python train.py --train_examples=145000 --encoder_norm="layernorm" --encoder_bias="all" --encoder_depths=[2, 3, 3] --decoder_bias="all" --decoder_inner_norm=false --decoder_drop_path=0.1 --learning_rate=0.0016 --lr_schedule="linear"
Rows from block 2 of the image encoder of a small image captioner, named by matrix and row number. Rows with one number belong to one neuron. Each number is 500 + 25 x the weight over its row's rms, rounded and kept within 0 to 999. All counts start at 0. Numbers have three digits each.
After each neuron's rows are labels from the 100 images, of 14976, where the neuron reaches its highest value: "responds to" is what is common among them. Only what is clearly more common there than usual is listed. The data: rendered roads seen from a driver's seat, with toy cars, trees and houses. In brackets: how many of the 100.
# fc1: MLP up (encoder.blocks.2.mlp.fc1.weight, 512x128), inputs 0-127
# fc2: MLP down (encoder.blocks.2.mlp.fc2.weight, 128x512, transposed), outputs 0-127

fc1.410:513443494514481506491505520510470524477541465517492511449478509525527465526523496493512502488501500490500499499520498497495453440521530495458493518492476469515485551497496476505499471504476494522505491484466471510512523521495513467514501496509489464517516549512459513533497518473569480478526464480535500495476492486440545533521520526519477491525473528523484520532464526482485527476567
fc2.410:476478525541506429477528524519521450526470492530510511477482508531450509482505524538528507507542496494519535502501502507508517471493493508488472490475480517513480527450501491520520517468485530499496521463492509521499462504574494491515469525506516493504535548480468507528546519518513491489490528526492496467543490512477513529465518477490464469452482507472505498473507449505480462518466
responds to: lamp (69)

fc1.205:515506495490490490529535510519489463493478538516506510485510423505552483504502479551500507497449472506465506482498502511505456521513486523521494503460487504486420502513504453527482554476481533511478495523482522510441478500497520481530497511443512486529517457509544510519506514463502493518499481510512524482549510507500512476472523451512519496499475505506518478542489482512484471540525
fc2.205:530455476515485465510511533526489514547491513568508534524522522481488477503437544472460498512505475516498490501536507482488492521485518504499466519459475470485488510510494495476500487533492511519479510514469526476537488478512475531527510520519549483485472531502485444480502487505466493536473480489469559497502523428545498512522508530495536514496504518443500526495487514505485501489521
responds to: house (64)

fc1.384:482527522527563434472531515507526492499516518513490540492524436512512509514496480530510501484494544464458476500513459502482473495449491521486486538488498499528511480519474482514488493490496519522505500502468500505484474534475544542526494478528502468485520465493466466510549507504532482481534513467510461480552482529503525463500516490544503469492495518495485503497539454492449498504508
fc2.384:500520513539497511523519513492527509462506513452498508517470515496496529500500481547496453501537507513475494497511440500470453483499480494499515488540545546475477497523468562512522523483511521493491543496470503495516480481478527512466493470469524488480562533469455465482496474532538510504541495484478471497524523463510450493518485472487448494502508507485521520521521501471547498513518
responds to: pine (61)

fc1.280:487462513491475465499510477499562489519493504513500505518484515527522495509513491500523463518468482535467477544477454510477544464503496486467512476493459461568498538507488494525528478500519470559546494496486507513523507505493512544470493508532504484479461489464487439480475489533496505517550507485486499474509553554497490502480516483504528495540494498490510532510490480493465496522538
fc2.280:488481516512534529573490526495527508523453514489446469462480568493507494508454535492493514495500491536520485497486477501473487507524477519493429516487491507497524505508462498513482512499488506489465458518516514540486486486509522512497532508483549498513551521489498481550501505512495515474502503446477519519420483500492520489470485507449530500503482495502507522533523506491491501508451
responds to: car (91); dusk (76); vehicles: two (69)

fc1.166:498506463510466473501500514503528512508516495498485485468492482546507476509484509483528486480480503520461512536532516515521523479492511497486511496480478482492484527475488468506527476453536511526490515516451490527502449465533517502461523517492520493487543548484476486536474519460571460458505496528498507478502551501510506501477475476493478502548456521520489470507447536504485439518535
fc2.166:467489465481498473545490495508502490513475514469489490529474525505531508517532488521499490485509520532495524496519496485466503483490474513508502492549495523493544533505450534521486510510527522510497478515514483527511505408526528489443468472484480478474498477494495422497489500507539494525520475510456505472463536526535466476547514543497488512521508522501495506487456472487525505493458
responds to: pine (79)

fc1.344:541476497480520515492480515434489521467495506514466514513513499496529470469515524509489503557475521473502494437503444506518470481506506478506501492512501471508484510469506503498509489513489485517508487500464535537481492519498533475511505446539504466499540496497525499516454505527513482524523452447569472474499510522522509468509454518513457484493494521481488500552502535524503530535531
fc2.344:516453505527525488500510495500502479533524499525505548494492480472510465520531514515486521439538517503500544506507509473531481510470502470476503472465489564490544511472507457506483516464496517480504551503529511452526474517504479473484537519506470541450502539471480470496489539521478545456470486480471506538508517475473529520500507520472491485489494525511513488465510527517525481514468
responds to: solid white line (59)

fc1.408:495534518517514481483469508491500486457494579513501503525526497515460507545530524481498458524501493500494501536542475520505520469479470503496516485488542460495506494521500479540533516467520514543505501495468471507508492514484479491482504493552514530493470481475458445553482517514545517495437508505493515499494489505503486544457471494493490502507478568483489505475488457523462508510509
fc2.408:513487507506511494500510469477500485468456488479517481458521445455470512490468503506537550485488512539516478445503492527444513507505547530530481500513478541507449512509477466512499508508495509494470509514523525539489576479509483499446514515494500497519521518508509495488498494475465459503505471500541529517509517475524488491510538522488565495462498501494530521502473549499481510498463
responds to: truck (96); vehicles: two (67); dusk (65)

fc1.289:502530488510571488503505498539561506442493506487520518512493497491518537516508447507518493524518528484497508504493507481476528487487456479466476567479530498505515512474492507519486519505448508514494506508496514515506519472512497533471523485475508559515472491492489478515548508512497480477475463452498512484498474461518506535439491450469472473516453526483523518515479480469501493527477
fc2.289:522465511489467492453535504464502522494515521512517527523498497456501514545503550527501462528450487533483459510491478473524471565514485495535495519525547541456509476526497510505481483511501509477456492532502485469469514476509472497533486500546512560504481514489491426502465505481519494515493545512507504476471518485486505508466490520517499506470534523502506507471497505506494465484461
responds to: pine (61)

fc1.191:499518511487529544433555522501506500494507491518476501505550441522491488505508507535471465518498518490479482451496493510532489486516494495442512514512467501559489499482502516545524496472468520486467479527451465521480477466501486495510558516535516522516511474473428493514530507480492529442480508517524505527493468504484516503485478507506493487502485503527494529520486530487489517502546
fc2.191:498490477454483497473538450462491509492504574487485471494522466527439489456493537502467504500478510532480487486482537492496515504489446504518499470507489516514523495479494510523536498514499497475518508504483500528531498423481493498487508517524538517513514507490485491519515542541502563481491515527490523565491484512485517451472488529493517542477481483522468516485486486507504536518471
responds to: truck (94); vehicles: two (69)

fc1.44:497511508525511519478499487433523480478534483517464534504535475509549477447518486475439511533474488510455480484513488481537512524518513498528545498469509464504454499515502459538548504474495490477549538491508482528489493481519465507493511500517522513493537522506528442500532476473477481500523494519499494452538499517517518494494532470543476470507490494499534481502520487474515480521480
fc2.44:480514529480513485501500515508484499484464472492532512513508500516473479523497484481499533557455497492566495465494504489492510461488519488517493458518521482513521521492469531499554496471485535515496480480540545507432584517487516482517474532522488471538477523515476521478509510489532491484513482473515506505505515497434527489477543487516518473466514499476477513480483489497494549483468
responds to: lamp (61)

fc1.189:499489494505485497551499532522490508501500488509504525484481527570514450530482466491495447550481525493519484503497491528485469542477484539502503543513463465476491510556499519485499499497481503515518494479458489498509476511494498486558487496471516490513497485463501498527498483500524442525524525500508495412496522490466497508517497521465474485546506477508513535530451525498478483468531
fc2.189:529482479521519506510458477471512460499548510539505504525506526501481499483495489489480484528530512541535501495544520525518495513476491513507511501473486537463516528535535459502484462512494496498515474465479505548496526493452490453490467453489518488480476525460483479477510498510556503512514525525512530494517451450499492511454491489521517479497463506516500552476512518535554540480473
responds to: sandy verge (66)

fc1.50:490506491451520459522557468495502474487481491543493534521476500509553482488483521504468489491470487525481501498480475487493505475515487492519513497420502501517493540491476493477515481538532516531521517513489482535488475488512469472495491491468496453500546517511498508495487554475521467563499495528519460482529487456483518490493543499490501455573473486490498517526468519496504519483508
fc2.50:481473487512518480513504489518454511535456475507490486520539480474542460462468522481470534479499496476550476484526490557498516526506500507529519497470516518480516502506482468529448509508521519528517477500505510528465507475492480465496526486488494532516459554542501474498511508455501460526509499476472503530483515522518505492556530457474538512489533471476523484516469507487461539479517
responds to: sandy verge (66)

fc1.203:515472541437474511506512525508478498484468536482464487520484496506536510588581487535517508480488493454482490510520479505476521464509518496496547503492497462509505509544506487480486528449488531483513477485479517513490535495489493475436471513516513470483511530500485470485526481455533490506487521485503470503511523504501488523510533494444507513528490511523493537492522486530525496509504
fc2.203:516532479496526474473496487515512498519516531461472501509499533506436521522469474518505495499538525504486503512471526533508493463479476488499499486522539545519448480496503524529535533493463470476477528510501464489497490472484519525512498478485515515503504466467460487554496502511490543526481505508552504561515498508473464482520472467556442554495463511509490505519510472510528481493506
responds to: pine (65)

fc1.216:486468485502479500506549492497514489510522501513492488483529492511508498486496516529504485480506482514501497537506447480508529505491497540452481513500459503545483519457468522469542461475536510522538494527483487505494510506506470522511562499470472496442467542498506473507497506516517481528493471476518485481501519465475541540494491518521506490535503513398527551492518528508472524496511
fc2.216:508477520501498498480505500533491468480515560487470476522517493505536491491463480459484500511503484491506480491499538484448517533474498506525531516498474473480517519490466471557488533497471435522529519468509471494499531497493497542476507538509514476520488458525552518498487506523466485461486520495501527539521478487464512493522540533501546478476473454560501499530494497467514491474531
responds to: solid white line (53)

fc1.202:508558495480488515533483508454535485500506471508532518464496525507518488500487499484481508515502510479471491518468512510495546536518567488490505519484475511489479518535501491508503563492508491487447495495498552509501474494520502450470526475512539470537539481493520515485499484502493488508498489498500515468452524552486536551538499479461493482495483497530514468497476503456549440471495
fc2.202:488533517517480536502532503498512454461471523465473501486469494489455548519507484493508500502535492499505508512530487502489505491485499538515498483522540512474501477514501532457523454560490464486525455498524451528474511535506539504497470489470470486513507461483507528500546455516515487528516507552548448492497466531463509498450487497483483495516507467479506522509533492481508490536527
responds to: tree (66)

fc1.230:479507471488524508494514461475541500465465518523491500527527473526533452521481492510499476524460528511500501469518477482510516469520537481496499495462490477479499490493505469523510509497513531520512534542462489534518466490545498510450499477493505476467505534462492488518503518515521499482481488532534518492505547537536476496493472482476498453567501549452530463483475546516520456507503
fc2.230:469487410463490469556495468511506527527447484493494441497522485505507481505489511516508517480474496522503505491489520467465520488454492504492533485500507501496532497470507525537484530505588500513495518533509505495518508476514537493514472530481473488506510492507472482503500510495504501468496526534461505503527512463541438509542537516490490483542509528497522454512477498523506478498496
responds to: snowy verge (64)

fc1.116:519496516483473497504494491503481477501492513504459541530493492511550476502524480583515500516488510489475514510495496526509459502508509486503541496469500480489504495581485442511491534450481509496550519499468498550477479516458490458466481471515494482458546500474486505478474520490541478526490526489515501520539523516493467461530503513476476511519480520542475526503533506517491467499489
fc2.116:505504499518491540460509461489517534511530515493465510486484507481490494496508509464475525472499511507477498469483508514501481481468551489474518467533509601480491494482497480533486475499470511463485523522516478499514519509490520528494502497462533478502518535481501451520493531509496511478480476508540527558480523488452517543541514544502459507495482497528539498491544476494539460512479
responds to: bends right (69)

fc1.400:498481477501546455472492483518457509524519529509473482532509471515469511507529514491511451497469493481498468527494505504540506500490472488503539489515519452512517520498497506535494482495523510552500508494457514520495490466513529494517498524519512551478433561492445453514503505507512514482491477512503449496495475496524503488476453496552488505561492497492537513508474469558484495520514
fc2.400:534498461493501519511519519482552506455499501454494497492482500441452491491514460501487484491536483494512479535506500496483483518554503518496477517540484495531493528503504556495499492490550541489478491507510460463521570489547515507459486508483520489502509521485478486487509473519509495459522452460538511533475495472488516531508485470511534510497492533498480527457474496506528533545483
responds to: sandy verge (62)

fc1.127:509496469546503523502517469492497490502543477496503553513517485497513496473516468512486491490479528483490498512524536524527449552517487473446477532468520515489525491504510418493493499476464496474543544503489519519475504492503485513494547485453494522495516497491488490522508501499529493474497491494574495526501446494500536510492495552479444505517504540467513542486504525490474479507476
fc2.127:473480488435507461497482497530515536508468453468480489430462491456486521539518462537524555480512486515452512559531517497513477464522501479493520520480519466497501522493497543477514512525488497485494488466498484521456524538506574471519488485522482491551502499517505527518523488518505503463490501484502490542474479502472499476512508504495498505479545509509485497501506519491471502521508
responds to: bends right (62)

fc1.8:509526525470516523482553549463531461505497515522506501493549461501545520518498499496479530475513517478446463493521496544496459523465523490510550501469522467491492511505488512481502525474475530503468452500497524519463514520530505507538544470479517491548493503499486474495541480476498463495518495474483488477542487465501504501480536471521484483487506517503509555498521459456535504494499
fc2.8:517481468468496438550511518519522481461488495469520497482478514451468543541485460519506502477506520531493537503519504480513486520495482490507502531517516467478466541507473542514488516558549508511461502493536464524496527485551489488435453492491515508512489496477506505519485522515524459479497503464512466483492488503547489542517474499465531491504476525481512517502462500477510513519481
responds to: house (86)

fc1.377:548514490510552495509506486494527493473485508498528495538561474521522449497508504505464474498480490503495488468492454505493472518523507529504485504498496507505457552551483483513505549477512523535508544527456528495515489517506520485534490484450493508460494497439474436511485483501496519522475493455543515504511556529490494527500512481485476468528469540499525486512475510516502482483511
fc2.377:490508401529528509542506481489484524511517485499530476483519476447520489506526539525508489477489517495474511520479500459517498520449496481474467485507505545504514476504495517517484515483588498491502503544523516455496482550522478497507551534512502537518523498512475510501477499468500532495465509500493523506513520473508485522493532506453460490522468524523517507516500519495492527503542
responds to: snowy verge (62)

fc1.145:494489542461475489519543475486496452482523508513522523556485524535550483533507489519472502525445482460478488520457498514506535509521541504484487533485457488514508511527496447504499514506488520504538508473517504493512541466470489542471488531521464513441474487515469499489509526487527511509485513491556517503505523517503532489481486528505487470503488488472489522491515462485456524447522
fc2.145:498499493501512503480488521495539514522512474498456461513466513523503494498487534490501479484500496487502502530448438508463516497545509495502476497514493535528510459465541506511487515448482489489501510554469484487523492481515492561465483499504513461473508506510523473492529507486465533500495490523495489557495482489507495464555494463550549512491521503521478439509496567519527477509507
responds to: car (84); vehicles: two (67)

fc1.472:535520468475465538526523494509532479492466530535512565529476501515518489526508464546469528508493473492439530512496500534513462535508520486474504527462467504503482543466467480485477507493524538543476509494469482490464495510503477555508469503472499454515515452463490484474481516503491488547503501482503520513508489473486530512519488538488487512525483516482519531492470476495461468486502
fc2.472:552497468535461468538513509542499503496509522515489481520507460521482479507473505491475507461512448460531510447551484521458499485519522525556469509528481501493453511502496506485483528505475521521465516484499505489498518451510503533474475536507504477495510527503532442445523486506484508541503520518485535508498475534507523529503527508496534509477458468477510498534508458502496473483491
responds to: dusk (74)

fc1.209:500503503502485470498527572516534487520523471526470484501505525539553471547496507468443506468477480486494496524468472516505521478511507502495504532471433487513488536465508485512499515474480481527535503513500512492485493476507489506515534498487529470541507504521521476506515484479492440503471459506497516447512514508480536554520534453501499489504531480476516460520454505486501469505538
fc2.209:529509487549479522456516475494506490526542458486475514474468495486440496554465498463487487442488492533542492477543479527512503516504513498483508490543508547477522473505505514529489452510474484474493493492537479525506517464482496488515504513488502544552520554508496489531534468481482469500536468512513483556475498482467507497457496503535539516482523495509496496500514527485510490486503
responds to: truck (93)

fc1.454:520477493474477517533538502491501442494490518524527538521493514505513488495517505505510479524507524521432511477534523517478512559505498465470517507475461454462524512537506442486526551475488533500514498467469556543461487498508540497522480496491495511479500447462494515470484497516509517479528523486497523494507547513521493518494524476490492466531480528492501536516507448500498480488477
fc2.454:506545502510521481478488482500477486503519544458448502543479498536520486489451491473491501495500510490507500498457509459510518512494568492532492532521498523537463507489526471502458525475500510503480536510519455492536530482511489534477490483478491489488457512503527460543506518484532510496472446496502450550498535514458522513537480489551511524496475503501481505499502503518542451490504
responds to: snowy verge (67)

fc1.320:517492447505495533509477537477508514507513494531478496479517468551456469489484520476476453493493483510518483530468522498555507522476511514495527503514524481522486525489514507528495507484515488529493487532441504512489487514471462455509525480470554503495475544462494455514495495484472432479505490510473484474515541462507486518513482491506496484528516532493546481535454533551507515519499
fc2.320:489484497513498519513500480481505499520492468454526466508479481475525485503528499548499493485514507473499487517474461497513469501589530556488457497512444513521531513507496534496479517502492508514527492521474544513499526440510499487478503500456507509467529500522464474494475482469519487517561456471486486505484523489525518450535492490524504518514497495539464525486459532511514537504527
responds to: dusk (62)

fc1.499:514465524532520482477530489490521487451496530530522505490484455494493535528529483477537499535494518471503463523484521507527506533448480535489497493479518503496484532488488497485535469513458500515489475484506489514531509556492473529480487494504525566482460514465509479510508487496508480514496494492555517461512507491491544533445493440452513511482445536488527507509505478473508522519509
fc2.499:567484493478500461512549485476468497503533493507542485490528476488459478540495469480469497496485484503586500472553477487514526501478502524524489497518472487464482506494511531512476514490516529487544473518554504537511539463503498518506495494485499524514530518475518500504488452478519463507512440533498510473492464509532510509480508506513480523492469512496482464507476465502543461492488
responds to: pine (84)

fc1.244:517504512553532458516526516530481505477493482508508546542502510508546515522503536500507495474467522458497484501520510491464494505523496536499473504479514506511508514517463445547474542487496544513512498510492560492500480485460491497523495506477487471503490465507487476531502479491520484495536477506472473489499508497479583470475521503521531466472477487527485445568487463508479478506495
fc2.244:484499518518487502503491498522500442501459516523516478515517525500496522441486472484462516523531481495495474485475490494488562535495496493501518534478509501511520491479497479532487497532507486519486511464490519516507520514482471524503489551484489495536487511512492553457449475494500459498518483502463542531528502466484517457528532494498529481527522503556520435451468458484549518484496
responds to: sandy verge (68); vehicles: zero (31)

fc1.446:471492519465513489439519512514539480521442520524530540515479497501537509510499474543509496542506554430496479503464507545498502476463487528506535520485532463505494471485457517460486464505472490497503509490502531507515471516519521524515494472502512473529493511498529481520561524502483461531501486459490496496548500511495519506500485502472481547514486496467506477496530508465522456504505
fc2.446:484517547479547516500502458501497504482468534493533483525501473467510532481483508556510503528518503494489502431506460465454495506526516541492464512534463542491460474485497484554493491518489505457472555502477547540528507475494477518473476490518518490525467496512517470503491506502520517525508508484501492502504528483508509509507545472468549521470527483512506498453475535484492469490517
responds to: solid white line (73)

fc1.313:512559485471496497529491506444485461492500499494560495538540495490450519465514524504464477490486516477484470531449520545502528564502504503481517519499507522519479502501481551511498517518530498508452504484519520521491489464543474465480539492509509550503478490463519509523510520506482503531474510491501495506506503531493500512480450500483456474516504498453558502490473520493515502511455
fc2.313:482497462516480509477527480498521510502508529503545475540500529502463516463503502558463471547582534484496486519474488553524511476500504489477486469479506516525458523461501530503484514496506522500505538487478468454507491491561503498495499518496520490483507558482494464489487488510513497522468508513485479518510518497488471563532480509515425523485515510484468515503504482499509470510514
responds to: bends right (76)

fc1.261:491515501504485521465491502484529513504487573500507521540492506533536507484525489525473487522511500474518473518477499486472545469483505520509577486485501438516542512534478501502485467422520520506538524519486471483499504524487481506499478522527508488466459532488442464491495537503517466522501495443474474496543491512460495519528501508501491491521499493513497498493539495538470495488499
fc2.261:452526500460542479515473521483496516520442472482486481460503549469514522520498510500534472494482494509489506510518471509502496461493490543489456487556522518484463477538476539490507488509516504478445469533521543483494518481523525514524486491482539492495518526505499438555507489505490522517510538525478496485456518501483479540473494545505522515519491471470515480461512509506524470513475
responds to: dusk (86); tree (69)

fc1.399:511502510477540440509524505508482497534517452525505520470478482513496486507491509521495463521459479511469485546485556496506482512501534509450468516523480530496477513496473494502484479499476471519465445537485556507481519542506530470501540508488492481518493505511475487490550492466479518495492516495498509466475511486487540486514510548499467483513430480478530544484487537468498527531516
fc2.399:485465531518519522513504521499525475528438482517508523492503459468480507499516512495518555499466490501464483496511524480420519512523496491490506470498489513493517482519486476515501536511498525528458490533478495506498485525543480526504535488526508492529517504506458455482522508505485490484547513462499560474458529521527496459495526488511532469475462521515529526443487483506453519535510
responds to: crossing stripes (68)

fc1.368:490477479486492487506540483532484481511474480518472506488478545500528486492514511513482514514502502492509504509521492507494524508522506488497562488472507459504514521536531538506451487497508481494561493484482515518513519450489564472467528500518533474525528516529547514477502477499493486518493473464478409481464507513502565503487487512475518477514475464505505474505535461508544500514459
fc2.368:518491506501480552485498482464482510460504511517516494449520490494468497459551504475491484497504477488524481500508483498544529511464512527496507449496508503484518491517510517504505451498501454477545478473487496522511490529458478539481526513515473519425526503504505570485537523471486508536478485518491502512532520444516502472504486540492513519542482471487515539492519508477508551531482
responds to: solid white line (73)

fc1.151:495515502492486522502502453444494479464531500507511508481509514502530460459502458491483460532479535512502497462579520488499527518510518487495480491487498495446519487528515476520491498473484522479499528487481549520478514513545501460507498494505502498456519509494472525524494521515566506463494496501564493501498558511504513498491541532490500444533483511494516530494515495502551489487452
fc2.151:467521507473476468506454501532538499536477478448463503526471529548463525520458485472526486496519515519438473536455509494498518495479534501445529492515495519538479515460509515525500503507493481507492546490467452516540512480505550524501484496472503474508470530524511443524498498549483496511504505520492498510474502492462481500518501508534494471517525488520506500525481516489525468484536
responds to: snowy verge (82)

fc1.460:559514495504547484502505562492508498505509517523503529473514481497508512526515521477492496519505488496472485492550486480487448535460536510486507486499513494489469495500490499499499454488522514529458484553458524514497495530481532497552539478486569514519523531460479395516498487495511475492534491472472512459483515481491508512494489493480504478489482532530521520497513486507498473514488
fc2.460:482471445493506465541471464514462484552495464510508498496501522499546508507501521543532487439528505500498505563500487498547491542523481492504495550432495491523522546536497452498434527492521484517533517498472518519485484470531483507507491470511469491501460509517512515488503480473508478527464502475483499503519508510537513464504491478513520497540484509494501484514471536515491508490500
responds to: sandy verge (81); dusk (73)

fc1.388:478482452505515511486451475500505507505469503504461535483471514481535519532530471523495474536533513471502477519513529498533501547503524469459528487505519462512516502527509458515454494484484484493479508527476544497514491520505485536468487480510518523481456496445482460470520455530487482454540494451516475515522531505534483508498493483486508509555495528505539534509504483506501523546518
fc2.388:507479470488456471532511490500516513508491513487504521504492502464493490465496530515490520486511488551517524503530504545528481518530455495494477484533511510491527537477460500507485497525515511514503504498492475515528481471488463511470519460470500548473511538483519491500458490511473466501522519455493541525458493522569440491513494517460509502477520502533524519507486504463460581527480
responds to: dusk (69)

fc1.279:468523519452513515465526522491528453510496520523535481510570475510492498506484495541499518497473536505448494519470479557526477505478517538481499510486456470509474480514499492525528515508497528488499511501486475541446472477493516530530510442514518493520459505469482474542555529499493504458494513494485533499543482502527506489476484486517491517487540526470502531508500480472485467474505
fc2.279:519505495514530518484503511471499459497492524502504508516505504447521490528485509484513474512503538486506527486531527528481460501427451512505473485531517506440479508506482510525530530501473502467518510461499498523511473511532471538525501473490474535484551491477541510558477493486486496538498524475496548479532533467511495502500530459466495518488483538495496538532486531458496448498514
responds to: house (62)

fc1.417:547512460499519496504532510532520480502504497498487532485505487489487494541495484488500494495482471517493499470551463516533486515494548491494534505479494503475475497538531488498528497514511534542480487519415457526500469478531528519511513508486570533511529479450512482540477459486491472484482499477508523491471492519481518520466513471465486489475480551489541466490496500500470493554503
fc2.417:472513395462497467545483489486473539497494466474531480519509485507495478475490512507505511482499517502526489505493472497552513510511541521497467493487483483534530490504495484539507506508605490510533507503475488504532521436482463503483505507528490501524499526503489526488494495468504500513503482485459482526499529528523487493487479504494515468523507503516503495526495557529464539496486
responds to: tree (88)

fc1.18:531531527458536458487510505488471493510483543506494491549517480534512501502509485501484459496446515515493491480490492501495482470495464479522499498471510493471489528515494481506473512514496521501484515482482511544458503464536548488489458525486534476544538455479488518521498552483523497483510536548506466491539478522529454479499513513483477476537470516531511489549457511517524453472514
fc2.18:501485501514508473508493491532445465496529528518514476473497504496562526486488485425489532491486496469492464497488531528469542546455511503499526503478493486508514529489464485532479476512526434553512510483528514497484526508503482540492530502499505530509486464529509497492489497479452471501485488477504515514528505483524523490538539520495528442502495460552491495509471496482524530466518
responds to: sandy verge (73)

fc1.165:473494513543516463467511477442530496520471505493512528496510476484505485495541523479467464500506478493456443497488480513498512498515498488499485494498540494549494543523446507517524479518500470538477492468508484518512498512563498528471538521537497515522486486511480495476484478515514509522516463514497492518513541563481520465499495483539484540501497495511504470492435517463503502517565
fc2.165:463533525502504463523469496522518504501531488451473491516505582524507510471523469525525502513483494490514534507511481476520504528534491473534483522473494518515516489467502510501482550468490522495502461530506480507476506514505447513485510496507524494474528509511531507508478557520522523479456533515511522479457469537479482490482473488495480489519450492523480517503534468492479495516412
responds to: sandy verge (68)

fc1.5:481505471487478475520484512504488479531469458504514527489494542524533476498487445531493498552476538543509486500492529543485489551474485533457499542481483475491518533547481513488517498511466507521512514458489507478509494487503508513555511482450490504518468498493479529559497513503489454489532511481496510441517540477510504471497506482519484460538486483484497497532471481466485511482542
fc2.5:526478474488461533459484502456528475474502504541500518482531522550479486491510487523518483529519504498499465493521519556511474498501515514518510525479502475482508532492507483491525483497484497518503483388469521552491521524477500468496477478506491477514504501455490564504533478512525501495492527505521497476531468471460511484502511522521446503483502498474498546502487506497533499454472
responds to: truck (84); vehicles: two (73)

fc1.285:503499519485448510525485545498522483507492513510515508517486515529540471529533511528458510479502489495440498538511516539484509474547531495449529507464479469517480517471486514477480494415506520508498487518476501525509500489528458473479525517493508465513536530486480474480510540466494483527462515502481525515527537501461483539514504501461501531544495513503491515486465531513491449495485
fc2.285:477505506547505480502532537522521496499513528528457507517513536522489509518470546474443463457518510526508528510499448522499455498448496510495501491529514524500527525503460521517510510502515493506495501533503508496508507458502522517481519469454511471461545520442477461472490461508499460511509490495427479520511517486524480500526499509495472497488542521465499475492494497475554507473477
responds to: tree (63); pine (61)

fc1.236:512486506465476510494517503502521505484488532511512518480499467499491524505514491563461502492525488513449476511502500506506515478528491453442497478475441483522492483482497501538480508494509504508463485547487530528497503482544533543502504529547535532502497461470451509497476502537501508417538487469512525543510478512503476505442489481475528525499493514511509545515499504479514483528518
fc2.236:525481550473488489519499479474490499503507558472478482491520501498500505503477559487485528501481513545514505505512560472500514499493469471503480507512478468486511514514497517465516518517493465483510458517525481510534499463467523532495507449518525526471500473505509509538484517521482532479498483480507525526426474550499485481470452536509511551462464505533459523557506483497499492510500
responds to: car (89)

fc1.276:507527509485530494482481472494502506487469525494452514509492502505478520512512442556542494579522513504522494490482517524526541492479498482467494507494524503518519549507478481550466498494462510527470461492467506512494540513504506513485490491510490508496485448479467510493491472522511470521494446460512510503492483498539509510514442484469475479488447498509509540507467479495481514572490
fc2.276:546471505505493487529451528490483527479518509486496532500477466474515495513512481479468519517477509529553517506542516459498513517483484507561504492560501501508482494520478529457473477484480459467501495493527463485500522492454478510478533521550480519456519540515537498489517506500515518506469502442517516489493522508478509482475498558487526494485494515478537505530537514478477542499452
responds to: dusk (65)

fc1.308:505544543532530444473525478491475469510495500518508509451478461492448499480511492517496500513473493497527503529514491497514514504475516514519454543510527532493468467518496526520465494486467465498492463508493482521479486547516515491501559533498501511543521469522519522489531495431510477487455488522515479495513482553487502470493515517459496512497444497517516470526504538491520472521527
fc2.308:499469541547480447511498480535548506527495500485521511483525491502491454491455524505543517524487486525460504560512496493473497501512415528503463510489500491526526504453494494527527507495467480489489536468505509493530506487529498539491511505517479553533529514520514489521473473499485509488525507489495560509490478487495529483494537470501524515511502511495464496423497494506483470503482
responds to: crossing stripes (83)

fc1.366:546532511532463464515505519497493463488491516504505528489542497521490492509510450522480500525498473518506501471535486512555494500463496535521485476474518485490469533510496490503483494480466504541510479485489475551483503498508459540532550544481520544534502504493530511541484484471498454477466470508489527509525463500449527489454521472502512527501465524503511494513471445470499476533482
fc2.366:507535505469488514498505524513484519465518522486493508499482524511460494468488542501490489510478474561463533515534456497498550454521530470490501466534502470475502496506506492517494449519520488526507486523507528490518495521499531510503510503537492523447483464488484522511459468514512518500508474494508445514512535508563477471478501530507501460523485500488471458443515542490458534518535
responds to: tree (71)